{
  "norm_position": "post",
  "optimizer": "soap",
  "batch_size": 128,
  "weight_decay": 0.1,
  "adamw_weight_decay_other_params": 0.01
}
Rows from block 5, named by matrix and row number. Rows with one number belong to one attention dimension. Each number is 128 + 32 x the weight over its row's rms, rounded and kept within 0 to 255. All counts start at 0. Numbers have three digits each. After the name is the row's rms in percent of the matrix's.
# q: attention query (model.blocks.5.attn.q.weight, 256x256), inputs 192-255
# k: attention key (model.blocks.5.attn.k.weight, 256x256), inputs 192-255
q.194 103:140146109131185095064184089183083111083084138095108107142158139138136105146104185143150094098149170139115105062181118091118131149136132137121139082132110158080177131153213104103160095103100138
k.194 101:067104116181128117079139111119143148122109143160142138121138129198202099117163163148138160114178104140189171092182136183076097107105090106157108132083138095111119087084091140110073162158154115
q.195 094:090146083136162103103106112161140164117155184126096117161113144145131136077106127093156130144130103123171115107161157091098153142102122123106117196126147095104159174074126162073064143061099062
k.195 096:135119187145180126174158140133160156135151157104094143125154134097083131092129148060167064089171088112103100133112105144139125087141066170138109095125099177091105119173140073105085105135091124
q.196 100:156168095160115174190170106177118186139140155084118073095182155103129100093107199107122140118145150144131115111171153132120157110183088120137127163088201161168132121174084152109120178138132124
k.196 107:117094171137116087043074088107138155117083080132161113140088128129151125170165113156140181104105102141091128114074110172205127111070181123132123180109103133165161134100093108110137120099132187
q.197 099:096119103119134138191154185089120116130135079121153115160090159081154128123055117119157136174107146057097098156153099072125189184155112092074117178151174118084104048147162096160165148090100096
k.197 122:146101145131116128053136141119074105117105174140113129155099088128110140074130159175094197111114149157104207132068124173186158142123117030090181157140088154186158151103159123159125078154134121
q.198 093:106116127126200128090095136091173136151140163150143128108113170111115147107143132169107127190068122129113116081087212092141056080133175097135064121146112165171220108127101127131131069148139103
k.198 117:130152156135179115131106115117088153096085148113074091138117073188127073170112169048149132101139116168114131129164168138096119136098158126105114091158137062087051203109095068148191102153121152
q.199 107:138123119105195133142131170102131159100120139149121077085112097125058125144072131198151132132194123111099105116130179156064131155120103096083096089185096126090173144134147162175111165083134112
k.199 120:181088135120142110102144106079143133077114119132118069111118155126161099094161137108077151179081109150143114112116128122128123161118114079150169143065191062077165119121123108108129163132140172
q.200 103:090127205101038107168080119105122090166106134135123089116109157094116083098178135116130159114057138086149148126174167136059184092111145083110122163130182137091128159139189177095135125111124180
k.200 107:122166148150151156090165035111111135129104091108162117133139132147142137174123134117159066098143064074099147089113139046099139132137141100197176136190069122102117128154118145108148119161144126
q.201 099:098091095088122151104104143098191229123124116138102081130091173170185074144103120155122119124138158112122188185126094105067167143098119131150155142162128140133114156105171188159077157122162088
k.201 097:153114119116123159099161153113122111114136122127141127188192058099136160179182086158137150153056158127075167109146148095123155073164161162100185138163152180140167177129118125127141087116107106
q.202 109:152118139165108164133110156150133139114092128100098128142090128129178132139145133111094193121169193153108152094152073135129170080119156091137140165141114102130111068121143174100142112053123087
k.202 106:162129087100128189141068171108134132144113192087104162088126057124084129193127167120093152121161133143172197159106065109098122084176119085192136139120133107130113086127148117111137115156155185
q.203 100:194145140130136173079185115140163134098134221076151140148158154077125135137091166104120136137182082089132131132111098139150109185114151140150156106123182162188155058192137165125131114100110055
k.203 086:121083157130129154131127153183106111142154133201111146099172153101138120132082166133093109115131144131106097175146110166114124112105140138110087141167083186125095114131153154205078121116087141
q.204 101:143187099157086132145131144146158082124158100145116085151100141116138098175155157134131122161059122185120144131118113124137129045066069161125153130138072102149121114088127106115140104131137116
k.204 110:149146039165085126115045117149135093134110165155125144138178064146110119199159141101106123139154087051114179121163112140125107118144180155087176146108145191139126080152152105155115137128094132
q.205 104:137128128138176123155121114135140231082079165152081095131127072162141108139157139158131144188138170161104125105143107157130107164093097190115201155164123153197094144128124122127151153082133177
k.205 113:118178152160090108099150144134111089094139109118097109094137175104112128111151130115111159149142150133118149186086142158133152098151132152123173154099131144125137127159131112149127081142122169
q.206 098:125111138159098112200096133122159114129096087056174173103109111158084089084100156184082175138109130189175226130124118129126172136142160141113109085083201128218112129118221153127135123174139121
k.206 109:149061119119098097132141109169096125113097107094162142150143144084118179110093117156103111123118062168148146139135104135085096126135078178079184125181160112116121140116145101122100070134134142
q.207 099:089139185105098122173136166087110086142091115177134153148149173123181115113136121117108104136089159118121135063102114124055116132098145179126142111082122097135108097126173102153079138122093133
k.207 117:102068147151144090077157216086139159115109164103170132130122136100123114091156162149145165099150100127178089077160152130100129136138163120098088106199128183125146118092169139154129113139119157
q.208 098:073066078129093122094122100143132059130172133151154186070153132147116163165089181141115169107150180159083149176154086125098078159083086153097112097109086128140136168184128081134120135102170147
k.208 095:086170080113153087102146110158035173062136151115099152112102101115097113138114125096120138104147163113118141116156175165127185106106095140086159118105175131090158130104123109147144116094075149
q.209 095:106143161145096112189124219075134099095117156162127148120229039076160141087115178119136147143129074089163085105176127128069135130144158119120113163095163127182137146143149094155163094131123125
k.209 085:148138117101104138102143115150101126145032157110121164093162151184073136080123136147143174138105196147081149074170172045158122170151133124178156092110102180108136142158129138164183139118085137
q.210 098:121105095127147087104104095147158166146137109152067142100094116126191173101102116137096111138160055084153152190101141109087190148087133131154099143119109079122086138124150100144093157119124080
k.210 085:135053106088180161115084147135158126080136138125084148084067177110173152097098124125106113167141150120154113139111135097178099135150118118165090157144112144144181188149144149120151133112159146
q.211 108:187125177112090140151128112122064134182138143155118118178076131114109177105124154131140070150128167138075156068153132103111090099136161151122070194112087119143112123077148141135120195119077131
k.211 098:100120199091186099107079120124135129140111157154114074180119181124061179118098155128168088151155118100113141098064152176136093186083176127133141108104129056151122161136107139112152102114149123
q.212 107:153148139140119114088116082094110152153108135085188199149086191149139113106152095143097116096098076108156086121125117100173159117129154127144116122148166178204074109117144108100154135128071173
k.212 101:100157118203121118150151167131168170112066118109159170066081120087053176153079151152079159137151127146137166174145105147114124098128084163099083108149056138120173140138148143106145143130144147
q.213 109:140215121076087155101155138141129093071069132107071108143114158124091135163167168124085144134168127116092146169113138151142156165121194156113148118132150114095121113160128148112154163125092158
k.213 107:110122109106084123167150118134130196086190093136142101099128081159127141103138154164162178121107163118111138127113165166134146100154155157053156094184138107150157169156164152109097117148092116
q.214 109:080146063144137156162187176188103176085153136131043030145125108134056145142160112130152089088155154115161094118172136178141166171137160096157137092102131149142094114050102099171163116189087110
k.214 110:125138132089191141093082122158132129131122163182114171159087155119138130167105100143161110133157095118136129153176142077126119099106151194154172149174061160136111104099056121128104181102123132
q.215 105:098120097115142113087121159071148097141110116123109130116157197144139149210109151155158145103152089107090151194099103163079066128112146127139154101179166082142135156137068137126067154099146081
k.215 095:135118167139147127101173060171142124110118180147133138143114144146147204091108113125135111143121109079057123115135111154160074127136140071069074178132121105085120137052130122114119149157185136
q.216 113:151132122069162107114128126092131133121136120140073186102167121127132096126140154136113135123110133121148054116087139141112141137138081127164122079085132136111099128125098152088143069098118128
k.216 088:109135152108111079099144119173120102128071071130138104153145122184104108058180048216150118142088127159131167120113098112079155123131178169159145153147126079142118108135184138143132095211117122
q.217 096:148128116142133133152065086138125137150162140121179101161063116182109116113074131133129105094162077076116089154136086142160141138098124158124055138126151152135094149126118174124095098147106120
k.217 085:083170100074135082116147115063094160130191102165091170087150167126121141173133174071163119137162101182090126043152134113116144103142092097184120156117135150128058119154131121181113068133132085
q.218 108:134167151182131124099140056142104164132196150115106143179169186125113099121060103192116091150114090162160109143128113145153133163156101108096087108083068137107128088181116142136120154141142175
k.218 088:107137176113131176077100166103121180120128162101129130116130114172128127131073160109111167117163072131131123155128131087132125117109118146144133114094157171158146158170136116077105132197130133
q.219 102:162128062089090151130152160112069134171110070090152088116138099101112057148142100125184150212064171095139105122116106136077110111166104102088133166087138163127150079118150086118133099148137093
k.219 091:128141172146081129208074088127146115148163154135112134141116113156110105102129075129106131135154186121084165158082129131126079109186136088164079075122209092152133166140103110146070211157142119
q.220 100:120158153108173206106164149124113151124185106102157162132138139163132128171136150164139116106190137117076116185105122118114113152176144161174168082134110152183098118081130176160125127102074086
k.220 097:128154104120113156153127077118109123175080079158142146155114146100087111081112130138104133111177150151119165137103141117134193114212154149104100135147151139146125184126154113160154157108113149
q.221 113:109151129103156106121121163159124110096139150180113149151096133201138195126142139115144097160074190116150060112194111157090099186133126083181098115157122124110111166071094160182100134118123160
k.221 101:094141164086151164085098182109174099083156153118102077173134105085133143081117091196152107099102177108131159173125095097143151078126112119065156184150140135139113110108112095166135181163118169
q.222 112:112104162105166096102088090112114137117152118078115131159111104176173153098195119138151078155142105111122114091087104152110183128172106102095093139122165142120142077164133127148083113149121125
k.222 101:170168147082122189087086109087060065120102108094129165066124176098172098113100118145110166142109129085185159164108141132137157084139108137136112095081106113145125142123088113145142152129116152
q.223 104:162137140161104124103120115108113091076097111049117121152140118131119133093124160121083153110168094206107115157159133132168096078179103180112115160131145152107157183067136189146109183121141114
k.223 108:104146108084077099107122150137156104136114128086124205121177140140135109092146130143186113123141159097126122177098146161126123150158087151179114113115153103119200136167165152147146105138171094
q.224 085:087154144141102052125134138121086147120159135133154090048105095154153096146135114149153138135161113168194135159118195174096132082111131149141123093104169149095105124136137098135192149147126139
k.224 085:152090125151105134150156131098058078097134108205120061099159121097139182193144151180126108139142152122111102178111101153134142146195140130089187197141159132149157087134184115120192102176109137
q.225 091:088119141125110121177077106181152164132161129159099103151116166102144164207182138111102174127112118123093144191073099113180093086081154110162149155131143115162093104192086140114133143127171094
k.225 096:130060160055082128131085142167115105094111149145101108157135096131081116125149110164153090118118174125125159133199141116143133111138182129092077110128138122138141111166131132092138120160163153
q.226 104:145135118179141113155141138043147141092046104151150110107086103136066127124151106175115124033118108115119122176135150108133181151191145093117153097192164057132120103140137128091155117092111147
k.226 084:135169142083144101142077132124093140105138121116117140114080137065058149077128068164191081114103145149099184127114088125127112153198165047143069152106102115123124108114102142164161089111202134
q.227 090:117091182077113091134141093005112087135129135118136123126114096132147120047063133154173087117113083165082113108120169111150156137154133145086090150162136130113189114139141179134103159120097146
k.227 103:121148088155134080158176117157083169120082184130190125104068182113083132054143144091189142140139126154143102133136125122117138126107139086114101122134180067157094115119154143124117178114148144
q.228 102:167154147150121152149141119138092093098148121119241158153150164111110208112155123094099140121102101126126126094138126195106139132119181109097116109154150098167120123133129173119160115078095185
k.228 076:092190119143079116175110139104085173127078137143070084092162125055105112105120143073151168130151173129117129161179190103111112082118116140149106136100155120159122132109166093078095146178120196
q.229 102:133190100103163152100096100161119192033115125085113071147115110135157094101126146135167127159110088098119096153108138103083135105135105111149129171092097158120148134095120113084107103114098136
k.229 102:107159192087153167122116094095147132110106151103135136134112150147125139117079122125089131134101148155155133185115097111156208111187161119112166202130120124172129117120162152075115197116153094
q.230 097:074106106154160089123146090145156149138124151080106083140152131086096088105127144147073175140182064120120114200150119090172162135160074200149147106124157145112124111104092178131076104119155131
k.230 104:136084142190073102123141087119135175149143168114144111093196097117185143114182183158136176100166135156083128104080140121205146116128116121142033174066100119131107142147108184122123121179099166
q.231 104:152163133095168152151143130065116098144139167168110119137113171164134127130155163051197129078094136134114139106119190162168126126077121150138133127168132163107208160107112094083155100105132177
k.231 102:150144097123138130132141116105070113171099120122149127177135116074042090081174110078092106132102135101060139156146205098106165087148162087169099185181173115119118085149152166134126086095099100
q.232 090:111112163108099076136146151120196110149115105168090035094135139152139096111136122169200102112088120128130102130171139092160088174146174167157104124106148188065146113095135148132153099161114132
k.232 085:156129130108161127091167146163124145239077062096151117127115138114143165142165173067075163180105127115122094088086106143094133145086118089121102119139120121133073092131151092130126141117099171
q.233 099:113081123151159075190138162126139161090107121216176158123142095083104069135160100055124094075110117163154128096166100177083191090093105167121112080127171116146102067147143144090146113141138134
k.233 092:112125090121073130116118094126121141137156111196104161096185134092191166121139147118121166123153178164124117119103145113177187152184082128105161127157101155107136118118088088106110159130115131
q.234 092:115138203134209098151164111046188106134176113133157112117117140175177085115103176102147059141118101131122106070114137136128113099105138129145128160130099143119106163120136149144131126141128122
k.234 131:110156144124130121133147141121090077037093159086056178164126158074125138099138106118171048141061165097129180189183192092084138164163143118132089110111111105090110151154153093164122105157134144
q.235 102:136107160126107150093165124173149115167125169069138129197119140163160135103047111154094120109110177058126121131104085170082059186109109152079135122110068179104116162108108116162075117142189130
k.235 092:122115154107135095142148176125095124166114085134157142183150144101103145141146117166121154153104156092135107166152134124133111086159198111121130119173153105117111129121162099133113118063078170
q.236 076:154101097141127108111078129190168077192109116078139160115148166158129139101152139123101147172151122089123136202112125147101115145185091125134159121100064211207143125055103115151120153119125179
k.236 093:096177158110131118103148101108129113110145106106164174162115120142098114091095139122112167126117121146115065137106131092115132142167123166148249205110106176088125129110186107069115103150108103
q.237 107:170130075173176052167128172135083150136106091118150107179136057216165169156144153153135054171198150077144122199104145161126093109059072170130150101063040091164088156123107115124130111109150089
k.237 099:131119152151166104170135126154108099153164125146136197162119152106127091108135192111170133130160251127125091151106136123158102133096144111159120152147128173138151119077107172147147145112119099
q.238 100:118120095163059158118162142091165073152123069144159161102150113127108141139173142139086111172104042180174120105107158098121125099152131087118145087131167100109161106152138112133121097161102103
k.238 094:115118122107115096152134100124093122111143106116157125150113126157193155133069070123115179129182101170174132124184115157080158136141094160050155067143193122142141114110150115103161131177128105
q.239 099:111159118083156152118149076106141118157110149144095164110143158131108196106152118078122110178054158151160132095111189135106065093101087171108101117175147096119115131199115174119168133117099114
k.239 099:157157141137144154112150123127161082142126123099206234119138080110128109164148098164141145122118156130107107165142113174116114116087073091160181114141184115133153109154193195078134125121112126
q.240 107:140116176113108131130132142118093160103133063082128108098125116117127124115134093122228168133112141144141099135093112143153156097087119140186053088129074130187127095128085099105145084117106113
k.240 098:130139124163157078175147154077112083158137100147153134122087133148128112144131123146087105174083119200104128166132068067133145124084093104179123093123107149104114131189127121121125144150196157